{"model": "image embedding model", "num_classes": 10, "norm": "rmsnorm", "activation": "geglu", "width": 192, "lr": 0.0039, "momentum": 0.95, "nesterov": true, "adamw_lr_other_params": 0.0013, "batch_size": 256, "adamw_weight_decay_other_params": 0.01}
Rows from block 5 of a small image embedding model, named by matrix and row number. Rows with one number belong to one neuron. Each number is 128 + 32 x the weight over its row's rms, rounded and kept within 0 to 255. All counts start at 0. Numbers have three digits each.
After each neuron's rows are labels from the 100 images, of 14848, where the neuron reaches its largest size: "strongest on" is what is common among them; "patch colour" is the nearest of a few named colours to the mean colour under the peak. Only what is clearly more common there than usual is listed. The data: made-up ball-and-stick molecule models.
# gate: MLP gate (model.blocks.5.mlp.gate.weight, 384x192), inputs 96-191
# fc1: MLP up (model.blocks.5.mlp.fc1.weight, 384x192), inputs 96-191
# fc2: MLP down (model.blocks.5.mlp.fc2.weight, 192x384, transposed), outputs 96-191

gate.167:176118069153157079125105104130098148094122182101140101098111112093123069125117153187164114054080099124136105166094140146152163091074133123098136147144135145192112123106192110133144132154095141088138172115097070127165139104136185103126094120101147138121154105213109113058157105162195113158
fc1.167:069141136129093069097178115085149059091107162087165153135113104180140159121106054108123076115092155123097050121138135137141118144052090182079067136146125182123157151119076127157144127176150103176164129169148134135175182128119140096160137132177188104108210088144098075105135115124126120130
fc2.167:136122067060123132115122202079160122091084134203125184191107107107179100162130147123154088093166127144135123133105103055150149103079052134143118050133132160183133108098103124082148091140085111125098151130120135093136127182104134130181145144083138130149140140210121144176167157138087173121
strongest on: dark backdrop; small balls on sticks; balls: nine
patch colour: black

gate.357:089085132122137104109129169176158119144121094190131145062190184147120134128112147135090123118088066117104105136075164083132118083080144154140113095113125103170176119122082124159163144109145093170111149139095094104064122127138093073149118126173146124174114152166080155098171119134165133091
fc1.357:102091143118157103083141076147188152188158112086161108081091110149185109098115149102069084112113092124114099141085149085098062100104107154141110196155187084179146128137115142126148118173118107124091173181134086120075117135156119108119112096142117202128099141104141164187092091142162110128
fc2.357:121108113151122106125188133105098151104126095119202150137096135168154158079136171179105177141157107075151118116090100083097123146150093105104102136175079181127104141106138153177130081082161116159132065128103111194175074097122071111092167133139119152129119120115133148113071091052172121154
strongest on: balls: eleven
patch colour: white; pink

gate.130:161143141170105163122112130149123116093106132134067141114134116113123102184126133140146121121087166126134171130112201143115100196103137133141097085140161109124174160101094172111149181107168135166147142173143099150117110192123074134191178134124166120155195127075147127130166117058136163163
fc1.130:075102140154115151054096147160090108069091132156103160161168093141058129180153103087128102090069118084157145082120143170105165093140133114133115108142145139132125114124130095150144138136158119178145189124127120170097100144081142129138169166104161140116207141100112097102183113096158169148
fc2.130:074156110184056127162164148175105099111153105135103164159085157145120170063107155163165102093143122190130184119109141136116139104130087068125125087099099171143123128166074081119136133161122217127081120147122176126083168166133128098104107114152082104119134122103178108160120111111138142168
strongest on: dark backdrop
patch colour: black

gate.378:177182109204185153123134115118071117105115139129149131103118105163065099149124177129119157065144061121150132071150171170186142117108132114105088084112114144176132127136178109079177083100103166150067172183099101117139127163138108111176032108119086119125105130142125108144121187108083108156
fc1.378:125102130130118146124099083156111045125128132203109120112139137152151095202145083139134100121137165145165102148129160150130102166152140123126042135170123137070081167130110137188124146209119090121152107111147208120154093153117114112097104125094113111130130109160161092184162166131137126147
fc2.378:118076111061121150133073153157160092047117143127107152141128155133127128147105140150129158136151097082136197120134101082164125116116110139186194167086117135156122124166113101182049114132135090100148117214178152123111096135185124115128158124136100117130125151096060151190150122075167084158
strongest on: space-filling
patch colour: pink

gate.342:144068142112117119135107086096116151152163085118125158122196144117181122156077150149127129168084157090157100121112089164072131125147187156137141128152049164138088158136133141134105102146132141142058063147093130155152131114114161148098117154149105071127081139159117188163169161112151104132
fc1.342:080116103171148169127153155095118087155123190152137093177095120149176137142190123122091159072201076140107131121033161139149099138151123123098113203077115081140142108129162129145109114108164125164178128109139088095138110161134072114162084154138130127155115171105094193170112156109095119137
fc2.342:107169136074110088145197105149126150168119080108154056147134168067077111080140127109146112158149133181100113100139189097150118088187142081167142186150177074146146170125195132125088154172102128124129124140186166176061118128139107114125145119144166144142157146101052089162143091144122155115
strongest on: dark backdrop
patch colour: black

gate.133:089152158187126134164095125141217120122118155171186149120144144091177159105084122119170114187138136151158173057105141136079148146155162083136110070150082139064090144124147181129138154139122134124118080187136117138140189145198133054076127121107120148121092147128145154088115096128053163095
fc1.133:086065141146103126116132145140088162119100128127093098137102128106150155083106103117138121152081110095097132150184145203168146147131145022169144098104172120149089143157126077207118103128143150190184164181148119136174099183089081090141127119084162118133171130106097199103120131133147137161
fc2.133:161064121155127135143134135099100117166137167139187074172146096132201149086158133056114146078094122196117122142100184120118169126138099092159125076150130196123082153175162095109079147140099119112170126114147110084166135097076072130175164114109239141121117124125149093086109113096073141159
strongest on: space-filling
patch colour: grey

gate.302:136125099137119115134086098087002146185163153097137100082112104132157162093192076151084125134141090109082116110106144170112123126171159117095187137113104100145112094131121088145133170093153094131146184124130128136148171097166106053133142124117090127164186150147143164106094070138118100193
fc1.302:119159126100120116139090152161084145160167142118159177132110139142138082151100118149080130094134112161106083120068102065077231118124145121130082120143124105195079122112133200144090110158118122096134166111134113142083145137160169161144098173152148122116114125127178128128184192159195113101
fc2.302:100122133060107135041096103152106186154143103116144155117108106050119157155174117107122103102176144127042105155116053154146142167154223141098127132165136121084140176093088168173172104119071130111114139099118110149086073103131091048128148179142143153139194111150059159115151126147134080103
strongest on: dark backdrop
patch colour: black

gate.172:094126094147157104163190132095137073030126118098167123101098071140077135146126124108041169151161133136129145128124192126170125121156156154147100093151154160161102148102109182100174118175109145148116133111140158068080127133118091031117159109128100164108111149118074130137086196190194102134
fc1.172:117164110157122138108118163102056104188077101095173117140138131166142138090111115121198128149102146095144157151107145134185143141084090153136118135132095121096110163121163088148111070093077137161125180071111143121122122086125086128030103099113175101119161102154121114120101186153136133159
fc2.172:113096142066134121147103107093132121128123145130252160149115133160120125079092125100131173141125122146155116127136198104089112096058143136093121123159159081112112133107139112156209064135145107203087145164088159138078082070098066151103084137125087076091107137124130135121121098145161149167
strongest on: dark backdrop; balls and sticks
patch colour: black

gate.4:125095055162051139103148136096129189087144099190112113158054130102109161128089143075155098129117120138100121090093136211106094109181112059144106136109127160113120148170091047122064164116165142104150110164118087191166154112161140101031156148119145131145114166177114116162175116161145156107
fc1.4:058094152169176127155114119185132100135105117136130145166164111151159066121074093140107176135162102145138104112082144146148135136098151059139113103207103117140135121074132135154201188126095110147137186153112093105074149047114076159101168112097072100126128140172125072133119154084142187094
fc2.4:148120107082130104132150123171141160127145063118135213131122118081137124105141164161095130139124101144192134092109063130165147111166151133158120227080141121132149151119118128132172152152145091148136120124126152097136165077139144175113139101137166109089117140159110121187164082167077063149
strongest on: space-filling
patch colour: pink

gate.196:137108133112173165116119117140103158112150136160113170177094137102104161126178131165127151113109090122133133130111136128146061107178159179105142202145129115156120180092140144117093202112137139113140109140123111092149130116183113106115034150041113115172094133133135105193093159157161179115
fc1.196:152158138015099181103077138164105098122097156175139117099127147136098122113129092144178115098162131136136108120128085114121145163168140112169091119102116151143121204093191123116076127088147128116098147106206165154206167050068190179145080156143160135157069067147134118100100105133128107140
fc2.196:111125099126147101116117134110119109115103139130148118200071118063176160152116177159130120069094161144158089119121149182112128150125093118120131126156086098139119079140156096108126142094099184126157154125136140113133154087094160097135121175127167099141055091124158093118103092073109131198
strongest on: small balls on sticks
patch colour: white; pink

gate.93:127109169102209146127091141090140119126141150144146110159158147143140173071148125137102078191172101149117141118094140185132112063145108089164049130094152117151139107129163089133138166136053168089087124089162140192055113121140150166087115120134121123111192156092144148143134186147202104156
fc1.93:153060127081091135188096174152131124105104189158101095137144091129088070194126099125117086149206161092113108071129119120144163136096117162143137171097192132107137152147138143101145098153097091108117130154131124102172148103159124176161156175107122190087178072104127132128156132107104132172
fc2.93:117136171128126062155165132116152166163137107108199155113126088177061112136111117093163114105093136160098129181122089172088090122130144140107114151118092142164114173158138126095157148123129092085142188094099086096165128121051132156115115130074112092086142097091136133091134146129144132124
strongest on: balls: twelve
patch colour: pink; grey

gate.56:165141076115133177088164154133139133141134093164154150091155116099136155145115126133150165097145138150179133210154085071106128164126121091153195105151120126123104098112109159108178128091121164113140107137109056111146178090115149110090075069081136169038200114077063131133142146150118105116
fc1.56:128163161103139091112108135141126126170134124097182126135149149188150095109166102168141140119110075149084104131085144092160148103158165141151150115105141136067153142194142181103155124086139159140132147159157166116168089100120154127121174194137163124175125089128189064160205105152140183138
fc2.56:173122071142136155098100084119104093167157188028177138170154077075074077084154131166115100177129145137130175123090120086115152178175118092114102118133147089128170115118155150166130145158081129103150141151163152114192104161158108127153135108122141167175185178118144123106168091174101131122
strongest on: small balls on sticks; balls: five
patch colour: pink

gate.343:122143127084112084098171082136125153165074160108153099126161124054070103089121097155131176158161109136113104175087166095113159088115141159175203062110114132150125120124105143175142142098173129106152125139138125082084174125128132092118147163184139145128100052096127125097132121108060188091
fc1.343:162174179157132118141092134167114104170164082146126077098159120109115160060095134137118176142146107136081123161137140124119159124127100185190161158138149146108054143175112147116141130143160127142155076108046114173076140140097123173165137155179145155108068095127076086138130157076147080130
fc2.343:181167156092144150150056099081169176140129133171137145151089165189145137142173094077168154150101068098139140121077194121148128186201143149108159146141141124119127166172160164086095128145111139126153081109063138120124105137116129077116126134086093150108111090137110095151166128173153115144
strongest on: dark backdrop
patch colour: black; brown

gate.225:080117149176169089079149123164073168191133128098119090097131123129127186098011173119142125094157103167123143151182139101113139080145132145089148136116111120090086177151142117122182092139146172095126067086098062127173078120126115084150162172157166180084062128168124133166140138165147123123
fc1.225:083150104111117135129109166186118185108160079102154118146143102128115124083152100123097168148108081073131130103087120162150172133136171156143126189128074097131145135124120144158133121103089032137193124146142125099182064098147143155125068138155129123098155148184146116134120120140067126120
fc2.225:148028139101100167087173163158109174127128107126153167114132162119157117171148102147111156160129105150137127141110111177100086193098105118100126144144122080131116117136128094229131141097159136114166151182036111108157092181127119130167080160106062115133153120150137181088187112144149092135
strongest on: balls: eleven
patch colour: brown

gate.94:118097139116152153129110109109044146107146101130135114083165149140170105138088130129162101120144126094176170159108153156117098136112130137083168130117152085153150121078078126104174112150122161095176100173105137116090173040144138167143134133129159163204143074098168158120153150185097134154
fc1.94:121159108139116056197143127193122086142152131115153131107166080170149152137141160105173168176164186158136120124170079118157196101088081142185057067116090195122152141076168081131135138141130063127197174143158136109129164134132170109145133086114079155120127171163146113143056127082094073118
fc2.94:113125231130175134103172141086131082090159120136147117109061068083108130117096140074108109109127141137089107121193147133090158158138138145213193115093120151118155075048174108095147123176152083127124130132102115109161064139112178101196041104154135103134098139081062137135133152127166109155
strongest on: balls: twelve
patch colour: grey

gate.250:159201078144185071117179086122144171167100099141115144109119098132151197070155132114108206179094118136072113131087188100070074157074170113104130205115172113117105139120113191095155115106101174141132161157158142120137108150113083091111166108037146193150139098157178081140131137081175137094
fc1.250:118121142124082177130102135170119132127148163130143186155159120156127087152142199135122102097124114083146178112138089186155123108165114143133090071135122094166157105139132104146105080087166031130123059118135134125149177132050131146154128147150142030089140180095109138079099123180080139135
fc2.250:159106155119139139106153138091194150158206092139133130123090143080128110187136081178230095168159138115146144156185100144112113069143098161108129134102103080085180086110114083112132122155154085147153170096151104137141100141127132129117145139136119189101138132136136116105120154114152201139
strongest on: balls: twelve; balls: eleven
patch colour: grey

gate.200:097151134124103092084154141134142153076165134143141132169171107146102107170058160097074114142102140129147101129130129161117128093088182084090099122135137180178141142112164122166099120154183173108111151183170109113101133054108161146153124120126165152134109128012111172190192137159177164117
fc1.200:082113160183101137059126152160093143103129098154140133130137116149055102155096142162027136122109102132130085058076077130125130131103182181130154102110169109112124075110153122121158169207159174147124094159161090037111164184152146126122102146110113160126102102062146120143151156122097075128
fc2.200:107166128173102170133118084086111119107161145114120130095096194129120115092122100093103113078174146108130157119140082140076140133088117158113173103158132075094114110106104135099140129109151133112118142113106099092143083154151109165140228100119145107114125092156105162143139148184079101090
strongest on: branched; balls: eleven; balls: twelve
patch colour: grey

gate.183:104090162120163045153129144097110159135062159132096143137039118149110108111134131132087108099196102143141100157114123117187113140188125187144131117148151089189136118111092136102156147089162144106119119088134128110132051120137102090130136133181142100138087125109110073148146149130128071128
fc1.183:101136184192121142103141097172102144092135167132129121143123148142046163183155162105159132173106170150135098105144123159172095088082113152114111145162114170077150145108179120119079153134152141145141118066127088098104120162118145076171090164138142110078200160136118170245109166176142065200
fc2.183:117152187115136129081099124093047067086142145121183148130153139094114150119042066154179144107146121083053170175106108158129114144162130139105148040132159123143187151143129168130087070148074121176130088167128138081147126120133096102111168142090150128131134092091202170074091132142099154097
strongest on: balls: eleven
patch colour: grey

gate.351:130153114180166137105085132111133225149085074083153112081140118102098142093136187132115118159104133117146097127149109063150174149149092079133133076134107130156080150116134194167139181151153103097117096179144122115146194140119093124168127136144101151156068107137130130200116129153139152193
fc1.351:123125070154111163150097098138090124089068144133158086086120176142122107104110126159122107172173161139150094158143158117111197112175083177110099108118133208111127124141118132096158111136073131115210204120185143130097141151133092111128188168132160136109086154146119150133194099131097120123
fc2.351:135102067132112106148165105134201165123156109114186121133163160079104090127161093153105158168142171111102151168135184046122163134160166133141155055136154112132146103119124110114201130082129185089095106170089128148135144135061094170117125110133087130118154183137160121126164147131062183110
strongest on: small balls on sticks
patch colour: grey

gate.228:094109173109127148145117124151096136095153195146132093057092163128118099104053135137117084142143076129130174115089143114125130125126110089107128116089091101130100138137151109051174109176078123160224114168117161153104118097104143115161072080105192142123109152094103152086122088114095150159
fc1.228:120131150122102154093115144150156123238144116150143133180139139108138202042160096086154145149134101110127150183165115107129119138135151087126140092144096105123165141162129099145119164109194087205126143155084156148145185114101112043095136075171166123066119118097074164105118107144089101129
fc2.228:130153150137154214093127127114164119166113135126211193108124104150155168191112117138102137118108126118142110083126156144153131097121145133028183144115107144123112104107120136200135143119133153131150151100133128177171196119171077131128192132126084150165112127162098127067132182164141149167
strongest on: space-filling
patch colour: grey

gate.254:143101116140165146106157151130076127124147069118103123201188149124114174141147144130143092098065149134114100104130107112112140130074106094169143050145099112132045122210093154110159165148076178124125103121139135114123124121138131117149150119028113068097097120119153155136113169133179133055
fc1.254:113136138116095111108105117102149167143136094206104066083107089141134108167077131108124104090106064085113121124094198129080182127114129067123110070150134081072090106069083107168123108152094116130110119129106106085160127142160113130125147122150127164103079067105096124106104111098129160106
fc2.254:150136150133197120102047151188116061098072113144140144169150151110172131156132068122100110097104118120117063206085106085133151107115091138155135112216082131040099145156114107141144167142139120105117076116099153197093091125143084134097105150116155109154143169153048163127171116162119076170
strongest on: space-filling
patch colour: grey

gate.52:106107142141214086086141118126165133164161107101131124085141107121126130143108123077148151092114161111053127120168088078105171150141123150171162177136095128113186124150089088136153139089122188115087154162097119120151089074177139137162136114130138205075114112104102101113128192128118112114
fc1.52:153067107132164141083156134154129089129130128112133156117172119150095099049129065142109153110036120146092113152105115162136104128134112137052145153123123104084103140119095169087075174093087241144111234145181145114110109152142113148143128161086073143164153119173163118166050062087134178122
fc2.52:156102124105111149130125114119119101125110177140128100168171156159073227195153158119198160072137122162155162164077067131088165137136179153113153096160125089121141152166163169124123124130119133143119103127132153131047134136087116048105136114168141065115130171152155124117142129120137101148
strongest on: balls: eleven; balls: twelve
patch colour: grey; pink

gate.329:108127166100149069177134096069145117199175174137138109162068118068184086107099117088141163159079144128137116086114132122106071149139110191119176132141120140133115077068092138130130118135062177135154184106173094119127123128077105105128135139158100108121146159115074101168175111146084128109
fc1.329:104144166136131140142163061130088095100127076122086082138089125132106094125132156113135125070133118110115165062130068102134181137150151139097115154140155175141107052070110085088104097130112172145182150056114131141145114150063155105104134085097124078144149171135126205123156115133126100126
fc2.329:168060146145094116185129173131134142085138160133091146144126124105097144178136128161130172082139133137190118053084146122167131127206097123140097117095152123148140094131145095124165085074198152120115180108148093129156123066157117151166151120102166169154094156076103097097135089168128085130
strongest on: balls: twelve; balls: eleven
patch colour: grey; pink

gate.170:122141199103186121094178113166109139143144109140097133116129113103136166129137178142146150117045121116158141126144066086136140139127157108115139099181099126164088093110111137111137121130219108121130078150154105084053127132119174158130111150116125037152126154117106087154128101203125071177
fc1.170:157124146089158078146118115156131133178129093067156164160143165103135153161158181092127148120049117065120131111146151093147076220117083133064150131158107132113142163133144159125129108111153185167184129120130136103153109149068134146169121133158119141111125105136078118113166088149166091126
fc2.170:139129213138148148117101172038100095120131134072125124143125132142123175126171123145142221096111075096119171124053098181116090160069091169166144147071084139142110156161168101099168109099113063114137145131147137133116118132154105142128147129057113129105095071085155161129131153096138151164
strongest on: balls: eleven; balls: twelve
patch colour: grey

gate.59:151071162141064110195138102121137123121136148114116130125097101161111180137069155112125125130097089098121103073182188094100148095084121112087108186114142175152121161101184085046083158158137137082067153126138185150141092099203103097114127104083106125095112133174085155131164177112171145129
fc1.59:118095121141091097137129129130164109158158109137110152137146140153077180104130126152142180188130106165143108102095140092162136143144135134144075170133174121115165138120174122108133122069106163082153100095133128167155155113147086185164192199116146141121053116146124106148140124120117140104
fc2.59:187103109156112081173137166068127134160096141127133204091095113174136127135104107205125149114108131159067108104130099131145091155122093142118170138112107132092110087145145138149170090115153172131135105094168141130184061162066165099114133150116095132109099131126114167108129156104081161215
strongest on: balls: twelve
patch colour: grey

gate.92:123140162142184138133181049092086139180166118140160150115148089186079083155094102150122098159121073127143126077070153095152143145114088113153132170139103083192142135123115141187109112175184126181111129173092144107179183104055118143105071135162101183045115181110160113186137085109129130118
fc1.92:166138123203120128161157121108146127087132128107180143095143074128080179194130180108112126106157149163179115091145138078106096136124116163131081156108093118099111100171168115120089105105155120115116078116104106135087107193193110121128122126091110150116163198076103102067222139137159150114
fc2.92:102178116098086091127108121117107146167091074173131157121147139135169137161138112108148164138138112088144206115084192124111119132152103117074166131082075106070131111115083115134100169098161117092131099140111192142140125112159149075143146091127091130129059144166091102058150161093128096116
strongest on: space-filling
patch colour: grey

gate.6:177085137121119148158072087080096122098145137128111072153154099093183100152083129115134106149154175135105090118093113107093057095186127101079056132114076167128130071159096118060110097119089135208105131151122163129088118146165147088156154119112112132099168118143110145116079136199084051103
fc1.6:115127172150120155123106123186133109147130118114058131182198132133098128198092107158077102179177173143064115084169141092124111095122153107114146108083086074119110115156151101063122136099121130167151114170088132112153149157110162103179161145173122134111146193180165137030124156175096119110
fc2.6:155116123139135137166125118174120117073124152117134113077223118066119141130102209150146171130107028175155103121144113093115116114136120099153130135167140074100110066138109110149116098104088135082142079179133182168183094134144110177126124094106054088122159160135173120184155064128120130119
strongest on: small balls on sticks
patch colour: pink

gate.333:137124122173196145093127145121074179079132165150086109135162176106119138138129138193183125115086102109146157063106093141150146132114108150125143170131078128122160165127163135118098120131187099132145131136105134096130142192114127131177094164130110142093157137164109134096183109159107123124
fc1.333:099142123172121095139148146114089135141118110199218118100136091149126146122134081130122132114131155118102088214118113148123125158146074129127159147087177077109118123089151128093139079111187112088145166126113089085139110067087145148142136173164126114202154114135105090077189145112170130133
fc2.333:166150109171190071102090141146125107102098089150058158119130135185099110137140096057188122165068109172097156118138190106090083126077181143108131138142070092091082103151147073151128113100118120096196129116093105105051112071101068153119130123100116120172139132126093145181153133177115129113
strongest on: space-filling
patch colour: pink

gate.142:065113153148144158146099140058092086125139099139115151136105089069151156159125127112123098130166151192195152188125167159176093119175106155139097123085134186131131105148146155147114153096116161171130111129145143113115204161151093138082149181078137111145152116082152101118126179128166112133
fc1.142:111157103179140167136087122161113126149172109120143176124142134127132088148155176149176161066089154149089189126097146155106134172142126122084160161105097147091125186098116151094134128103127134190096067131131112087102103184115131051145152178080103133171216143166164127116131157148128122150
fc2.142:137091144174159135073171102100100135160151156143062140085094188162113167166111145150140152117128141094085106149091118185115108098191121108124085079167142108113132108144150113057098130102134122161129128144121107093083149161171171132108123116104080129095143141132105196148191111043115136140
strongest on: dark backdrop
patch colour: brown

gate.197:100121133156169092067137073054134099104125146061134121098097091091098089103092114135118178096123100126136135136106023133149126139143145142160146168116175155117176190163151155136101167128156130130102113129084205170151182106139145129117126094117123122086134090087154132075147133182094137150
fc1.197:133151098181112102072164222181169100136116135183119155116158111151117153096131094131087113104147116150102093128096133081155095104148074143141127142107119046130155203124095124102104131134102100152063137155047163145096117121108162129146185181131114126114116115151134092124149136143098120125
fc2.197:113152129106087164089133188178103162173157086132112092159124040105157092107150094151098196120073128153169094096190139158092079116106117107126118079179117199134166134091139099080087169132159164129062150101158102068069086215183142129143139157112168135111157132155120129120053140168103156153
strongest on: space-filling
patch colour: brown; grey

gate.290:096159135172155124128114122084118095145178148126136142167111063124200142092117156113172145115069076103119154089024138117084084165106067144087138157180201119133089083079094072124086117101085198186102110158065138100071138132126163143163062089135124159146139121150189137131145128116128124150
fc1.290:096144113103086108108108124158171153106090116127139105152158129140128147145062144089110110146118152145185112132152134099171140119124102085152142161082083127155135126129183061093096189142186123113149132168122137097149117178112127116064169135100099196119158154171158100103121087162100126125
fc2.290:131142159142170128159123137114156109133135148059165139127151018206070166155171129120156133117162081079052106136128126178120117151130181098112149170104091080102164179127146102156112129145141089124109224114162111120165091120137170163202146168098095132120147123145147155119178094098132131149
strongest on: balls: eleven
patch colour: grey

gate.251:129145140146113048174103124167121081154140134096107158144112161121141103166132154108115146126119043123098119089091144091141099149112107155076157125180128119136116125114107173164089163092167166147179112131224124161109123088132201120179149069115146165139124110136111067108144128168152151099
fc1.251:166131103130128185087176053139099156067141140107188134096156158194130120124091173151122088085108146124190099134136133128078148204135201113189143106177162095105142109095147096153126165126179029114089138177129143147127134147119116091108107170169139107064137130140126108103110136142089119092
fc2.251:169167157107147142110102144104133115108141095154115137112148099131123141050083129088117146165129146138139132064086114124149100123095084138108087080064179176124085145089091085124071139120160089127170127108131118181171125131164164098079123176123152094131095063152183066202118102138161165136
strongest on: balls: eleven
patch colour: grey

gate.364:172192126135106111092132171165142136170124129171146137087101128099075128178138095204194140100154136146083129081179059096055127165146135114124150188141118122150101188146165140148193076118086145113150076148099128069110110082158149172156156118119186171131134143155176135136128160139084136126
fc1.364:135163157084082125161106174162083161119087118102149190161118132048104140152087110167143142126137104113075154129138104147133107176139106114146156157141110127151131150126149043154198220081067124112126180150144120089117163180142183057091132144100110136101174103109144106165071131133133151102
fc2.364:128170122165146150132142146143054168128173129187095099153172089182176171130190115150129172075098085096109094069144150124148114118127121093159134127107159101132126212122176148111106152059175174150112130103138157155119127157171114152118106076107128158054092163123031141101149145101127107102
strongest on: balls: twelve
patch colour: pink; grey

gate.204:122117122127145164139150104148144089159162126102148103145072175143145130158142102092145149127060097120156134169166088100107106121160132133160121100153157087083151084157092093227171046075114067162161088129172142144138099128102166061144094160135151149094124152139145122146122098140126160124
fc1.204:132138155164178104110130104075163156087129169167111122124154146091095179097127174086161144157140160141140155131108137117131163178136159118108111157104119171148112114106116164173124116123206159077150165112097144071122144107176121104072103137101098178143126117202118135142162106188183108152
fc2.204:175108125187147229115148146107129101113133093133121120099094137075080085144122109142157137081101161066164146090074152143139141177127135206109137152126144172173081085161165135102140162138166129076132140179101110163152151177030136145070142070106159142187097134122100121095161103110071069112
strongest on: balls: eleven
patch colour: grey

gate.64:117125141164147099124120136137101109114172160169125140132106130155109174074124112129150144064162162106078076061204139139163137135103145178116078123120127163119126165147098189124160169116126116130151140158124120052102126142133094093123142073107062083165093075138140162091145147097118206103
fc1.64:179140100085110186110141116148144090123149125129161060146120124052101105147176166156179091176111102121177181106136104196143140125175073139128125176149142118133127137134151103123109125184159125161153165082076115048137137175120111165090125166137094085116134098140052077131129127137121109143
fc2.64:136105135138171124143147155101180111143117119113110213136118162161087160163106122186112132127153153107124158176130198150104133150157156111143119116121121117150185125073148130169082090158119104151088133109136125144090175170146157068111107165107049124156127159126108081115149185165153140126
strongest on: small balls on sticks
patch colour: pink

gate.198:193166119116104117145176108094192136139184139074149159134115129119120163131061126124141140138118177041124147109241153154131136137121129194134092147117184093146114129112177103141130176090139134148130160124138063113094080189170140175127183160114141111149154173072169180115102156107122095145
fc1.198:151117157168150133083112114082097164173108132096086128135060138115162152111126151132112109128132091182096087147083156142078128089103104104115106087108164176104143144105131125069077113159126099189068119125134140111105081140076122135098171168084120123122185150240099202162097123148139108116
fc2.198:058096098089126171142105122144092095155150113111208057076107077126102125127140113138119124117117169129108090146163146126164111139083076072155144198141078152178081117144158144131127154116111148077073136165087135151133162097154167119120165123130125117145098117119154085166103113098151095103
strongest on: dark backdrop; balls: twelve
patch colour: brown